Rows from block 3 of a small spectrogram enhancement model, named by matrix and row number. Rows with one number belong to one channel. Each number is 200 + 20 x the weight over its row's rms, rounded and kept within 0 to 999. All counts start at 0. After the name is the row's rms in percent of the matrix's.
After each channel's rows are labels from the 100 clips, of 14848, where the channel reaches its highest value: "peak in band" is the frequency band that holds the peak. Only what is clearly more common there than usual is listed. The data: simulated sounds of rotating machines with and without faults.
# convs0: first 3x3 conv (model.enc.1.1.convs.0.weight, 96x96x3x3, each kernel summed), inputs 0-95
# convs1: second 3x3 conv (model.enc.1.1.convs.1.weight, 96x96x3x3, transposed, each kernel summed), outputs 0-95

convs0.8,017,221,206,195,195,211,222,204,215,187,237,236,209,236,212,249,220,207,254,218,199,182,229,229,212,210,192,206,196,196,213,231,209,198,213,185,220,175,174,203,190,215,206,207,219,211,193,200,212,218,208,246,226,197,208,186,206,201,199,224,185,213,182,242,227,213,192,202,200,187,172,196,202,200,197,211,211,263,201,213,209,211,223,216,220,191,220,205,208,212,194,218,234,244,216,179,174
convs1.8,071,185,203,205,196,223,202,217,179,252,181,191,198,195,172,165,216,194,151,208,192,185,172,192,163,190,247,209,173,205,207,220,211,198,174,178,196,205,170,211,212,196,219,186,201,179,164,191,192,174,223,184,156,186,178,211,229,164,200,203,204,229,235,219,184,213,193,180,196,214,181,193,206,191,185,226,191,199,183,197,219,222,178,195,226,213,190,184,201,219,182,175,194,154,197,207,213
peak in band: 0 to 250 Hz; 250 to 500 Hz

convs0.61,033,205,207,202,216,219,199,219,222,209,200,205,230,236,203,215,243,231,196,208,209,211,224,228,210,228,212,206,216,219,240,221,185,208,222,209,255,207,208,223,194,222,207,211,209,244,214,237,214,207,208,203,214,221,224,207,231,217,209,228,198,197,197,215,178,199,222,202,227,196,198,203,195,242,204,227,210,196,216,253,201,225,198,197,204,211,183,228,223,209,212,196,222,218,240,224,216
convs1.61,088,214,219,226,208,210,222,206,251,201,210,230,178,219,204,225,194,217,200,195,195,226,233,230,227,205,202,192,202,208,214,189,186,219,171,185,219,195,201,181,185,168,204,205,169,206,247,195,194,224,157,196,214,203,203,197,195,175,221,217,208,223,170,225,224,217,198,229,188,221,190,180,193,189,202,203,187,185,227,160,229,191,177,200,204,190,189,221,217,160,240,207,203,222,183,204,245
peak in band: 250 to 500 Hz; 0 to 250 Hz

convs0.9,011,199,210,207,223,179,213,170,180,218,222,212,161,216,219,242,164,179,236,189,216,188,208,212,195,184,222,227,173,180,232,218,206,201,185,203,163,209,186,174,199,214,210,202,210,223,192,195,225,190,200,247,188,192,196,188,193,202,169,200,184,187,192,241,233,207,188,193,202,208,175,189,186,202,195,149,196,278,195,217,202,197,205,211,205,205,216,194,191,184,197,211,204,219,179,192,203
convs1.9,082,179,200,218,211,217,225,203,234,221,209,197,195,229,171,199,204,216,192,207,186,228,242,200,227,203,212,204,205,212,217,188,165,206,222,166,200,164,190,195,196,169,209,185,173,194,229,191,213,193,174,180,202,199,202,186,208,171,231,210,201,212,195,232,190,199,197,195,195,214,195,186,165,187,163,205,184,159,227,177,206,190,166,190,207,179,207,205,240,166,227,178,190,217,188,232,250
peak in band: 500 to 1000 Hz

convs0.44,008,203,188,212,172,199,193,191,186,199,203,195,198,228,185,179,177,174,192,204,182,189,191,200,189,214,204,205,180,192,202,210,187,207,196,177,162,184,178,164,183,196,234,168,190,196,206,176,212,192,199,155,189,173,194,172,163,164,212,194,199,200,177,191,220,170,201,204,150,228,181,223,202,195,176,187,205,217,207,184,208,164,194,218,215,179,200,140,224,197,183,183,180,184,168,157,179
convs1.44,083,226,195,189,197,207,197,202,185,150,197,208,198,167,226,233,205,196,238,227,214,201,196,183,190,188,181,174,209,192,162,242,231,225,190,232,224,212,256,175,173,216,192,186,203,213,204,190,191,217,208,197,181,183,215,166,212,195,186,228,189,183,215,176,192,176,197,194,197,176,211,233,221,220,228,220,180,175,202,213,179,209,201,189,208,209,192,178,216,219,213,239,217,201,200,186,165
peak in band: 4000 to 8000 Hz; 250 to 500 Hz

convs0.15,015,197,192,189,179,205,187,203,186,212,185,182,183,196,177,198,183,168,170,179,197,192,196,197,179,175,193,186,175,205,175,178,197,195,200,177,180,179,166,183,189,184,195,181,146,183,193,192,204,195,197,168,172,189,191,201,181,181,178,168,205,193,209,184,178,206,170,186,168,205,180,202,216,159,180,205,191,197,193,169,183,158,185,205,197,194,205,162,194,173,186,190,171,150,174,148,183
convs1.15,061,213,211,189,197,219,207,181,215,172,209,218,202,189,194,224,205,197,245,208,195,187,220,167,244,207,218,199,242,185,200,215,199,193,241,215,220,175,245,202,232,225,200,210,250,199,194,199,206,206,189,194,221,178,203,178,201,201,211,212,192,212,187,191,207,203,218,217,210,160,195,193,187,225,205,220,190,183,198,196,246,209,210,226,188,188,174,184,197,188,268,225,221,228,199,192,209
peak in band: 1000 to 2000 Hz

convs0.42,024,216,197,196,191,221,193,221,212,176,200,213,211,202,202,216,228,164,215,191,192,167,219,204,212,217,206,202,178,203,206,210,221,173,210,175,230,142,174,200,207,209,186,197,207,198,165,198,197,220,180,219,218,201,216,191,210,194,212,201,195,207,197,185,208,215,219,196,208,187,110,205,218,199,196,239,174,221,191,200,196,189,201,192,197,162,198,192,200,201,155,233,227,217,221,196,160
convs1.42,067,188,216,191,192,215,190,189,224,227,209,203,213,245,181,162,195,221,168,183,177,200,198,203,206,193,212,242,183,213,216,174,178,206,202,190,196,180,147,193,196,189,227,195,218,204,214,220,198,136,189,176,197,209,191,224,161,189,192,179,217,228,158,200,219,240,207,208,183,239,174,204,188,202,215,203,192,176,206,187,235,183,211,205,188,196,197,199,179,188,221,172,193,207,210,209,213
peak in band: 4000 to 8000 Hz

convs0.64,006,184,210,174,188,180,227,206,203,173,230,199,180,185,212,197,192,197,157,169,193,213,232,193,185,220,241,222,212,168,205,203,176,205,214,225,161,205,190,171,160,191,223,189,172,200,186,179,203,199,202,187,180,209,190,200,169,180,215,221,169,173,204,217,207,210,206,194,189,235,223,164,216,180,174,172,200,235,227,188,208,187,182,224,208,220,205,183,199,205,171,185,191,172,177,166,208
convs1.64,084,202,191,155,191,205,202,221,211,224,181,207,191,222,176,219,239,188,174,186,192,199,219,201,222,186,162,202,187,191,235,212,209,194,205,179,203,153,163,210,227,198,207,199,207,213,194,198,208,199,209,183,203,189,191,182,180,177,210,190,188,247,180,213,176,188,209,178,218,174,192,219,222,197,163,209,202,160,157,203,210,207,171,224,215,186,201,230,251,195,241,206,208,178,192,190,203
peak in band: 250 to 500 Hz

convs0.72,011,215,197,193,184,231,186,194,222,189,218,239,203,221,215,212,226,225,208,207,167,189,235,239,217,209,193,174,221,178,207,226,196,180,164,193,257,193,200,213,190,228,192,210,206,214,194,209,204,204,214,215,229,204,236,157,212,208,195,241,174,184,167,202,200,179,221,197,225,183,189,202,207,223,200,207,208,190,195,229,171,219,217,192,213,209,186,226,206,238,201,218,227,216,228,178,201
convs1.72,146,182,222,226,200,198,229,198,204,222,212,190,213,191,195,193,220,201,158,216,184,213,176,170,176,206,202,202,173,203,242,187,190,192,210,171,200,185,133,245,196,179,201,199,184,187,208,212,224,184,170,187,193,207,191,218,220,180,202,199,201,245,210,200,207,200,206,189,215,220,199,192,172,188,162,201,188,177,198,188,251,212,167,184,199,211,205,227,187,183,195,172,204,204,232,235,222
peak in band: 4000 to 8000 Hz

convs0.69,414,192,191,206,186,207,157,209,195,192,141,181,203,196,193,86,213,204,173,191,189,187,195,210,202,205,205,176,204,204,173,192,194,202,200,204,225,201,205,201,197,193,191,179,189,203,198,212,163,197,185,159,195,203,205,203,207,166,200,191,204,185,197,173,168,197,206,199,208,197,202,185,198,209,201,210,192,132,197,200,188,204,184,195,187,192,165,189,208,202,201,200,207,181,209,204,196
convs1.69,134,169,222,208,188,196,210,183,201,229,217,185,202,211,195,191,216,189,181,210,176,182,196,180,192,203,181,237,188,185,249,194,186,195,212,179,193,161,148,248,223,188,224,197,211,197,199,217,224,167,178,213,193,199,196,219,196,193,199,178,186,258,166,179,219,195,201,180,208,224,201,209,172,185,175,195,194,190,191,197,246,203,172,218,212,203,217,240,208,184,182,185,206,204,224,200,207
peak in band: 4000 to 8000 Hz

convs0.79,005,190,174,191,184,212,214,200,199,241,192,203,199,186,204,187,191,184,194,199,187,216,177,181,196,178,186,188,166,191,225,196,213,162,186,169,165,197,182,210,201,199,199,173,189,200,188,186,196,215,174,174,193,188,200,178,184,162,178,186,230,180,170,165,183,201,160,187,184,204,162,225,189,191,176,201,195,178,169,229,202,177,190,144,203,221,223,180,204,178,196,204,147,196,192,220,181
convs1.79,056,206,184,206,212,206,212,192,209,195,208,197,196,189,176,178,235,214,200,213,189,205,199,175,206,187,222,188,238,187,192,217,193,179,193,217,248,238,210,188,237,221,168,190,219,174,150,156,191,208,206,204,180,208,203,173,221,200,210,223,170,177,191,216,176,191,207,197,176,177,216,175,227,197,207,219,217,209,208,193,212,198,211,206,161,213,204,131,195,203,221,215,224,180,180,189,224
peak in band: 250 to 500 Hz

convs0.87,058,232,199,206,165,237,148,219,212,189,164,203,219,211,185,133,241,203,194,183,174,162,206,204,209,215,203,195,188,220,194,213,209,188,209,213,237,196,187,208,205,212,177,167,195,209,179,212,186,203,184,180,210,203,225,179,210,166,216,219,198,196,207,184,186,185,231,195,207,201,195,184,239,207,204,239,185,196,208,210,181,202,176,185,173,201,164,188,211,217,191,205,232,201,218,184,194
convs1.87,061,194,171,189,209,185,204,219,225,223,194,186,191,227,202,247,214,198,158,214,193,220,210,156,219,195,190,214,208,210,230,202,193,232,191,190,212,152,180,164,195,197,202,203,210,213,212,224,203,184,158,221,186,201,218,194,204,198,184,183,212,234,171,206,218,186,189,177,192,184,222,244,172,198,141,200,177,178,230,206,222,211,175,185,199,202,224,230,195,189,185,191,202,206,201,219,201
peak in band: 4000 to 8000 Hz

convs0.49,005,185,196,181,199,207,184,235,145,153,192,196,204,192,227,172,212,191,187,218,192,187,149,231,209,198,168,205,212,165,212,192,187,190,170,185,198,157,199,207,198,201,215,188,191,231,184,210,213,198,209,204,188,228,174,198,196,191,182,200,206,187,180,174,207,200,185,192,179,207,180,195,183,227,202,168,165,202,191,208,209,178,205,197,231,148,202,217,199,229,181,194,155,197,174,186,192
convs1.49,055,198,188,195,189,216,216,179,189,189,197,187,196,187,200,227,227,228,164,241,204,180,214,187,168,211,184,192,181,182,205,200,208,207,228,213,198,229,173,182,158,202,184,183,214,179,165,185,211,179,198,204,217,154,224,199,234,179,213,194,214,219,174,220,210,205,217,181,225,192,198,214,206,202,212,215,202,171,209,189,219,222,178,197,187,205,171,210,206,187,243,174,225,246,222,246,220
peak in band: 0 to 250 Hz

convs0.65,006,218,131,190,186,216,198,173,199,171,198,201,203,199,197,166,203,194,236,215,218,184,206,209,176,212,210,206,206,172,185,203,182,204,167,201,197,190,205,194,164,222,232,162,211,207,217,174,215,191,204,185,171,165,202,152,192,163,171,231,220,200,179,154,182,183,195,199,174,212,180,210,194,209,206,193,215,187,205,198,186,190,188,217,220,190,183,176,211,225,197,174,199,210,178,192,168
convs1.65,089,183,166,188,226,192,231,216,224,223,183,190,208,190,211,225,233,195,182,213,199,228,210,180,234,201,172,196,194,208,226,189,199,218,212,189,209,191,175,208,190,182,182,187,200,213,216,218,203,193,155,191,206,199,217,193,208,200,181,189,225,193,184,219,191,168,180,179,218,180,237,192,207,205,202,209,191,171,224,214,217,224,174,153,176,212,219,244,182,183,191,202,224,214,205,270,202
peak in band: 4000 to 8000 Hz

convs0.85,025,209,196,203,184,209,170,211,189,194,179,197,206,170,198,159,218,168,172,165,198,195,201,173,200,206,195,177,186,209,177,185,211,197,202,193,223,180,191,202,201,191,174,191,162,188,185,205,153,210,166,168,211,193,206,199,209,183,200,183,201,200,209,127,169,206,208,191,208,210,173,185,213,196,201,221,147,141,193,195,187,198,190,187,187,176,179,190,203,200,164,216,210,176,210,201,187
convs1.85,104,191,228,206,198,189,203,174,245,231,205,200,216,240,171,179,213,206,156,200,186,208,211,213,205,207,208,224,197,212,243,195,178,194,230,187,193,176,145,209,193,201,219,204,208,206,226,229,221,165,160,190,210,213,193,218,182,193,209,181,203,236,142,208,217,226,209,207,219,230,179,205,186,192,200,198,209,195,212,185,233,184,198,211,199,195,197,226,196,185,218,181,199,224,220,219,213
peak in band: 4000 to 8000 Hz

convs0.60,006,179,210,139,188,232,173,216,194,175,212,200,207,207,203,205,246,201,175,171,201,180,164,215,236,185,181,213,210,215,208,204,204,181,199,210,233,198,194,205,228,174,166,182,197,204,172,212,202,170,207,208,218,198,196,204,223,218,167,205,197,209,179,181,195,174,231,198,239,212,204,176,223,194,227,223,155,215,198,216,182,206,213,208,192,200,197,200,191,223,143,219,208,195,197,207,212
convs1.60,109,210,202,218,189,203,188,191,259,213,199,216,177,220,184,196,227,198,167,163,196,226,228,232,217,199,186,212,201,190,231,202,201,212,198,190,202,193,156,186,167,177,187,193,179,224,236,201,201,211,141,190,204,213,208,199,176,163,210,189,203,216,156,230,209,211,197,213,196,210,181,211,185,197,200,206,208,165,209,179,212,175,179,203,186,207,187,219,223,166,238,195,200,199,201,220,226
peak in band: 250 to 500 Hz; 500 to 1000 Hz

convs0.78,007,191,218,212,195,184,238,205,226,191,232,222,203,241,195,259,181,188,228,196,198,196,218,225,217,212,233,220,193,203,201,221,202,207,211,204,171,206,184,195,192,215,210,203,211,224,197,200,214,232,218,240,235,192,196,194,190,205,189,193,180,192,197,250,231,222,178,192,189,180,217,168,180,185,200,202,195,268,215,212,213,199,200,214,207,211,229,193,208,195,178,207,200,234,191,169,208
convs1.78,068,186,209,185,198,222,194,204,203,215,219,189,199,216,198,145,196,171,170,201,175,190,198,187,189,180,174,236,180,205,226,227,199,196,215,182,202,172,186,221,207,209,217,190,223,172,188,205,216,189,205,195,168,181,170,213,185,182,224,223,209,239,206,167,167,208,214,180,201,224,179,225,201,197,205,233,177,197,169,202,217,198,179,249,220,177,185,193,218,222,182,181,224,166,217,232,209
peak in band: 0 to 250 Hz; 250 to 500 Hz

convs0.89,009,183,163,204,209,197,210,181,173,199,220,191,174,192,200,235,165,181,207,197,201,225,221,176,205,165,192,221,192,191,225,202,202,198,164,207,204,194,223,175,176,213,179,154,195,193,205,179,212,205,206,223,189,211,185,177,193,181,181,224,208,164,213,242,228,183,173,214,171,200,197,175,207,193,204,164,177,225,224,212,184,168,188,166,182,205,211,190,190,216,193,204,179,223,145,196,200
convs1.89,173,195,238,204,191,197,226,177,166,188,234,189,217,195,226,186,195,192,199,237,171,176,174,172,191,206,183,225,173,156,224,212,194,205,224,189,202,192,165,245,215,204,202,197,198,177,166,207,227,177,214,214,174,199,185,216,225,199,203,219,191,241,204,171,205,206,222,176,211,233,191,218,186,180,197,193,195,194,169,202,241,212,182,197,211,220,208,215,200,229,169,199,209,202,233,205,195
peak in band: 250 to 500 Hz

convs0.82,017,218,207,210,188,194,174,203,201,185,196,207,189,172,195,188,195,133,175,183,182,177,203,171,198,200,198,188,168,194,178,201,205,184,201,190,179,179,186,190,205,190,187,200,170,177,176,185,170,196,167,189,208,192,209,180,194,184,218,183,208,193,198,127,177,207,195,193,181,216,170,189,201,177,190,206,170,180,181,161,193,153,202,191,190,172,202,190,194,194,163,214,190,179,197,171,163
convs1.82,080,197,210,198,200,225,199,184,225,209,215,200,216,242,190,172,188,241,182,220,185,188,217,196,213,184,212,249,198,200,195,196,186,217,223,209,203,206,183,178,176,184,210,185,210,202,217,210,193,144,156,191,178,200,184,205,179,200,192,197,190,205,128,200,209,218,199,198,159,234,190,236,182,196,227,210,204,208,225,193,217,183,210,185,182,203,209,177,171,194,199,167,178,216,214,223,201
peak in band: 1000 to 2000 Hz

convs0.92,008,216,215,210,206,226,210,203,213,184,225,214,192,199,175,248,209,192,223,207,184,165,208,227,232,183,196,194,198,214,189,212,227,179,183,177,246,198,211,202,217,216,190,188,212,204,186,192,196,207,226,255,201,196,210,141,205,172,201,244,175,185,208,232,220,183,205,176,219,179,206,182,228,185,218,215,200,235,198,197,182,211,176,182,197,205,206,210,205,229,192,237,208,200,207,165,207
convs1.92,255,175,223,220,191,189,205,191,193,235,218,191,203,198,187,172,209,182,160,194,184,193,177,182,184,205,199,208,188,193,249,191,188,167,202,185,188,180,124,256,218,191,214,207,194,183,183,208,230,192,200,205,198,211,202,224,204,176,202,187,197,249,197,203,205,200,205,188,218,228,192,197,182,182,163,197,208,184,183,195,247,203,167,213,213,199,202,240,204,192,200,187,206,189,221,213,215
peak in band: 0 to 250 Hz

convs0.43,016,184,198,182,220,229,239,213,216,184,216,212,218,234,197,247,240,215,257,205,214,205,210,234,201,190,196,220,211,197,214,215,190,198,203,194,250,196,186,208,212,209,221,218,205,217,190,194,214,208,228,239,215,212,196,206,224,220,183,233,182,187,209,234,213,201,209,188,219,169,191,199,200,213,215,226,205,263,204,227,205,212,211,211,213,204,211,208,190,211,200,195,226,239,212,201,221
convs1.43,068,204,193,190,194,210,185,180,199,216,208,206,181,209,204,171,203,222,146,192,175,176,181,190,190,185,185,228,180,191,198,223,208,205,220,221,214,203,130,172,152,171,172,193,177,217,217,211,200,173,169,191,204,209,202,196,214,181,197,232,197,212,184,232,198,205,206,202,194,242,184,218,188,200,192,200,205,199,180,196,200,151,180,196,186,217,193,199,157,203,211,166,225,188,220,217,219
peak in band: 500 to 1000 Hz

convs0.95,022,188,194,190,215,187,236,190,196,206,221,200,163,205,207,257,161,178,229,203,215,204,216,208,189,167,197,227,185,179,215,210,212,188,185,188,161,204,195,175,191,207,211,195,221,203,190,171,223,208,216,249,191,182,186,195,177,192,169,207,204,195,189,228,213,214,181,202,179,189,190,195,193,184,187,178,215,280,191,189,198,198,198,197,216,201,231,185,200,195,210,213,161,213,168,201,185
convs1.95,109,182,217,206,193,192,199,183,189,222,196,186,189,202,171,154,218,196,161,211,169,179,199,186,185,205,190,216,205,188,260,211,180,182,229,192,206,183,139,219,214,198,198,187,191,175,193,198,241,158,181,190,198,203,196,198,220,172,206,201,186,246,176,205,208,191,206,179,241,236,200,189,181,175,187,194,192,199,187,196,219,203,178,215,195,194,195,224,199,199,163,186,225,210,216,225,214
peak in band: 4000 to 8000 Hz

convs0.58,005,208,187,162,169,195,196,155,173,182,213,219,208,168,218,190,206,212,202,219,188,189,190,146,195,193,194,179,208,197,204,189,218,202,209,197,187,169,182,219,195,169,200,183,195,166,199,185,168,200,177,194,203,176,206,183,206,172,202,204,207,227,206,180,176,212,193,195,187,164,200,212,188,148,185,202,195,133,197,191,184,238,208,199,209,202,191,191,228,227,197,229,211,228,216,194,173
convs1.58,074,211,201,206,221,192,225,203,170,209,203,190,212,172,211,191,198,173,215,202,225,195,183,194,197,185,217,151,180,231,171,206,205,219,185,225,220,219,235,202,155,202,193,200,241,199,214,204,174,192,222,185,182,225,188,213,210,210,157,213,194,171,263,206,186,211,182,196,188,224,195,183,228,218,199,201,194,216,200,215,210,196,225,187,197,219,203,172,167,226,222,169,227,178,202,217,172
peak in band: 250 to 500 Hz

convs0.23,040,221,206,191,208,210,219,210,219,185,234,222,219,224,211,255,216,204,232,211,201,206,226,172,208,214,178,220,190,208,228,218,207,191,212,187,235,163,184,217,203,216,185,216,198,212,189,210,214,218,178,230,209,214,214,188,215,213,203,216,183,208,198,237,219,211,207,211,206,183,132,213,204,217,198,221,192,258,214,213,200,214,213,186,208,192,211,222,192,200,167,215,221,227,236,195,182
convs1.23,074,176,211,178,203,205,200,208,161,223,175,170,199,220,164,167,212,216,158,189,189,191,154,199,165,196,213,206,200,191,223,213,197,187,176,195,174,208,187,206,247,211,221,206,212,194,168,191,225,177,234,182,189,185,197,226,196,184,200,177,214,244,215,215,191,218,207,197,208,193,167,179,205,191,182,201,223,195,172,201,216,210,186,233,236,201,189,214,228,197,213,180,193,168,190,168,222
peak in band: 250 to 500 Hz; 0 to 250 Hz

convs0.14,010,220,175,190,178,235,169,204,207,169,184,194,203,198,175,152,234,183,200,196,192,180,187,212,187,212,194,195,185,211,179,198,203,199,186,186,212,173,180,178,201,203,208,159,183,192,206,180,188,186,201,142,196,204,209,168,196,170,216,226,211,206,208,143,190,171,228,185,176,214,172,194,224,204,199,213,193,208,195,201,177,169,180,210,200,186,186,159,217,218,166,185,208,201,185,184,166
convs1.14,066,209,172,207,208,179,204,207,220,182,203,203,190,187,197,251,204,163,176,233,208,211,206,139,204,215,172,204,213,206,184,208,206,242,170,212,204,178,199,166,169,209,207,199,220,203,194,209,189,211,172,200,190,182,222,183,194,178,185,194,198,210,209,179,220,186,191,192,165,170,213,245,185,202,175,217,171,137,237,202,214,223,188,186,186,196,202,214,209,202,184,207,193,209,209,215,186
peak in band: 0 to 250 Hz

convs0.88,013,151,190,202,210,171,222,190,177,206,214,174,175,188,222,210,161,215,224,202,222,205,210,200,183,202,212,222,215,179,202,191,150,209,189,192,164,221,232,166,152,197,225,196,236,192,208,176,225,196,207,229,178,209,179,201,188,218,195,191,224,200,183,207,216,197,191,201,176,187,198,209,179,201,176,153,218,212,197,188,235,187,200,208,231,199,200,193,206,193,221,178,182,205,154,212,215
convs1.88,055,179,195,204,196,248,178,214,201,210,210,189,190,193,211,177,215,199,184,154,186,205,208,210,203,196,166,208,187,192,209,174,218,202,194,235,198,203,189,225,239,167,209,180,162,221,205,204,202,188,187,174,197,203,170,186,189,188,209,190,178,196,210,163,164,158,207,167,217,232,213,214,236,205,229,214,194,191,140,206,188,196,191,198,197,203,198,197,188,182,157,195,217,181,217,189,167
peak in band: 500 to 1000 Hz; 250 to 500 Hz

convs0.94,009,238,236,156,205,191,214,194,208,157,242,234,206,195,238,224,194,219,215,198,234,203,172,201,186,171,205,228,215,212,178,213,208,212,191,196,215,208,191,215,214,194,168,249,192,204,192,212,214,207,188,203,188,201,178,228,202,243,193,225,165,210,196,193,218,230,193,210,200,187,199,179,196,210,225,196,191,216,215,174,191,213,214,239,204,179,188,228,182,209,197,213,227,162,218,190,191
convs1.94,076,159,180,212,191,202,197,225,182,234,174,175,214,210,175,176,240,203,151,197,171,179,191,179,204,221,225,220,183,175,234,194,210,189,179,176,186,206,182,199,231,188,193,202,188,219,154,205,227,175,183,175,206,213,212,220,216,183,220,163,223,193,187,221,190,208,226,175,199,184,177,194,215,197,202,213,199,187,187,227,221,229,160,181,197,208,179,219,202,174,181,175,194,198,202,203,214
peak in band: 0 to 250 Hz; 250 to 500 Hz

convs0.27,013,224,181,202,195,216,191,224,206,194,193,211,213,194,193,212,233,178,223,179,203,196,232,185,210,224,203,191,174,199,221,204,213,179,217,188,220,172,184,204,186,209,173,184,194,200,185,205,194,221,170,205,218,225,213,183,208,180,210,187,186,206,211,181,200,203,211,204,200,202,107,208,209,205,203,233,147,214,211,212,186,209,203,168,203,163,190,192,204,192,146,217,215,230,229,218,189
convs1.27,060,199,207,187,209,190,223,173,218,188,211,205,215,238,180,197,182,235,196,218,169,201,198,205,219,183,203,256,198,196,200,188,164,224,212,199,185,197,190,147,187,185,225,198,242,195,216,197,201,141,200,175,209,169,185,212,173,204,198,209,210,214,171,212,226,237,202,212,188,222,178,197,203,205,229,196,205,200,204,184,228,189,225,213,195,193,200,186,183,195,231,158,203,238,196,197,219
peak in band: 4000 to 8000 Hz

convs0.59,007,231,207,205,201,183,236,196,209,177,211,237,216,223,203,232,188,228,216,239,210,207,226,195,195,202,228,199,229,195,205,192,204,183,222,207,210,202,172,222,209,215,205,212,190,190,208,193,196,239,208,225,189,205,202,204,223,200,203,217,207,232,205,242,224,235,158,190,216,186,217,189,180,179,202,187,202,259,250,210,198,216,202,230,195,233,214,208,192,205,188,208,240,236,210,197,199
convs1.59,057,185,201,190,247,223,219,197,209,215,208,189,221,206,215,210,202,184,190,229,169,205,217,197,227,177,247,222,173,182,186,184,230,225,206,201,204,200,231,241,203,211,197,198,204,172,180,208,190,188,202,198,169,192,171,233,202,205,210,225,216,173,239,190,164,220,237,187,183,200,176,225,220,183,235,202,196,232,175,210,237,220,167,189,204,212,194,206,224,204,206,214,199,169,211,214,204
peak in band: 250 to 500 Hz

convs0.17,019,187,183,187,214,181,220,176,188,204,224,205,166,221,214,233,142,202,213,200,220,210,222,209,174,155,206,212,192,184,206,199,186,210,192,188,166,197,196,175,169,202,221,206,202,203,211,172,231,200,218,240,181,187,179,208,179,219,170,185,200,185,191,214,211,207,158,197,160,207,189,215,196,190,190,165,204,258,205,179,212,173,205,217,219,183,206,197,195,190,194,189,156,203,179,194,195
convs1.17,055,205,205,192,180,204,188,177,197,189,206,194,191,157,199,203,227,195,217,222,184,169,179,180,184,228,208,187,242,204,216,220,199,183,223,229,218,183,212,229,216,242,173,209,254,185,176,189,229,199,194,206,219,187,220,186,234,190,209,246,179,245,192,215,207,190,232,191,243,198,205,189,192,205,168,185,187,208,196,197,213,204,181,213,191,196,179,206,202,199,206,207,234,235,202,232,202
peak in band: 4000 to 8000 Hz

convs0.21,012,184,231,177,183,201,215,198,213,178,240,216,220,235,224,224,221,238,235,188,238,197,233,219,227,219,205,223,223,213,219,213,197,215,215,211,214,205,210,213,190,199,217,217,204,226,207,225,198,202,216,217,207,200,185,209,230,214,187,223,177,196,193,231,181,220,195,215,213,196,199,153,194,221,196,220,202,256,221,219,202,206,224,233,230,196,196,222,206,179,196,209,213,227,224,188,228
convs1.21,085,197,184,206,215,223,198,219,255,236,172,208,169,234,180,206,226,213,175,197,184,213,228,221,228,211,224,213,202,198,220,216,208,215,149,185,211,181,197,159,205,201,207,200,211,201,240,192,177,220,191,185,212,196,206,189,199,159,206,186,207,216,202,228,205,207,196,223,197,189,192,191,200,188,208,228,187,173,217,180,209,213,161,206,202,210,180,218,233,176,245,225,217,210,181,185,225
peak in band: 250 to 500 Hz

convs0.70,016,191,184,183,208,166,206,191,177,193,212,198,171,197,199,209,152,201,222,203,208,196,194,215,186,164,204,203,205,187,163,162,186,211,193,183,170,188,214,173,173,189,214,204,191,156,208,160,188,195,212,221,168,195,164,210,180,201,160,169,197,199,191,200,208,219,154,195,180,203,185,211,189,172,214,181,195,212,199,155,206,188,215,233,204,177,206,177,186,176,185,184,162,196,171,187,186
convs1.70,085,212,208,205,199,209,201,204,247,245,189,204,203,202,141,195,231,182,181,188,203,200,230,187,208,214,233,202,210,231,237,208,189,170,212,174,203,177,170,209,223,212,189,213,233,195,199,202,182,226,166,209,233,221,210,198,203,189,216,182,216,218,191,245,192,203,198,206,223,177,206,169,201,203,186,226,184,207,233,192,214,200,181,199,192,187,183,244,216,187,210,195,213,218,183,226,236
peak in band: 500 to 1000 Hz

convs0.2,035,198,217,190,215,193,231,195,209,204,247,221,217,228,225,262,201,229,237,211,236,206,221,217,201,209,198,219,219,203,232,214,197,202,197,205,206,210,211,221,189,216,216,227,221,223,199,220,216,212,232,234,211,210,197,215,202,234,193,227,185,202,185,244,211,217,202,212,213,189,201,192,188,219,196,192,211,263,204,221,203,215,212,221,228,206,211,244,198,209,207,213,201,219,225,206,213
convs1.2,074,186,165,229,180,185,188,236,190,199,171,196,187,173,187,214,228,187,180,203,200,192,192,183,216,209,222,178,210,180,190,194,213,202,130,198,202,214,216,154,202,181,181,212,181,215,193,184,197,217,198,179,209,202,227,204,226,164,209,203,220,184,226,233,215,205,199,202,174,156,185,184,206,199,187,211,186,159,207,203,219,218,170,187,198,185,176,206,228,170,209,212,217,215,174,172,223
peak in band: 250 to 500 Hz

convs0.45,007,181,211,190,189,181,243,203,184,184,262,201,213,193,212,222,229,219,232,187,248,217,188,207,195,191,208,192,199,211,221,205,192,223,199,218,186,200,199,211,190,178,191,229,214,222,175,230,201,200,204,210,189,214,155,250,205,250,166,197,176,185,181,225,195,233,177,183,198,178,212,162,196,217,194,214,195,211,214,229,203,200,208,215,210,218,194,220,183,184,192,200,195,188,191,186,232
convs1.45,088,211,167,202,189,194,170,227,180,175,173,182,183,180,181,209,209,209,179,214,206,198,186,178,203,190,206,174,218,198,176,229,225,214,174,224,224,217,252,130,186,234,158,202,215,213,187,189,185,205,208,193,194,196,213,187,240,194,200,215,200,169,219,227,187,197,201,200,179,152,203,209,208,213,187,209,187,189,210,225,182,208,194,192,191,214,189,173,199,201,200,209,213,176,169,168,193
peak in band: 500 to 1000 Hz; 250 to 500 Hz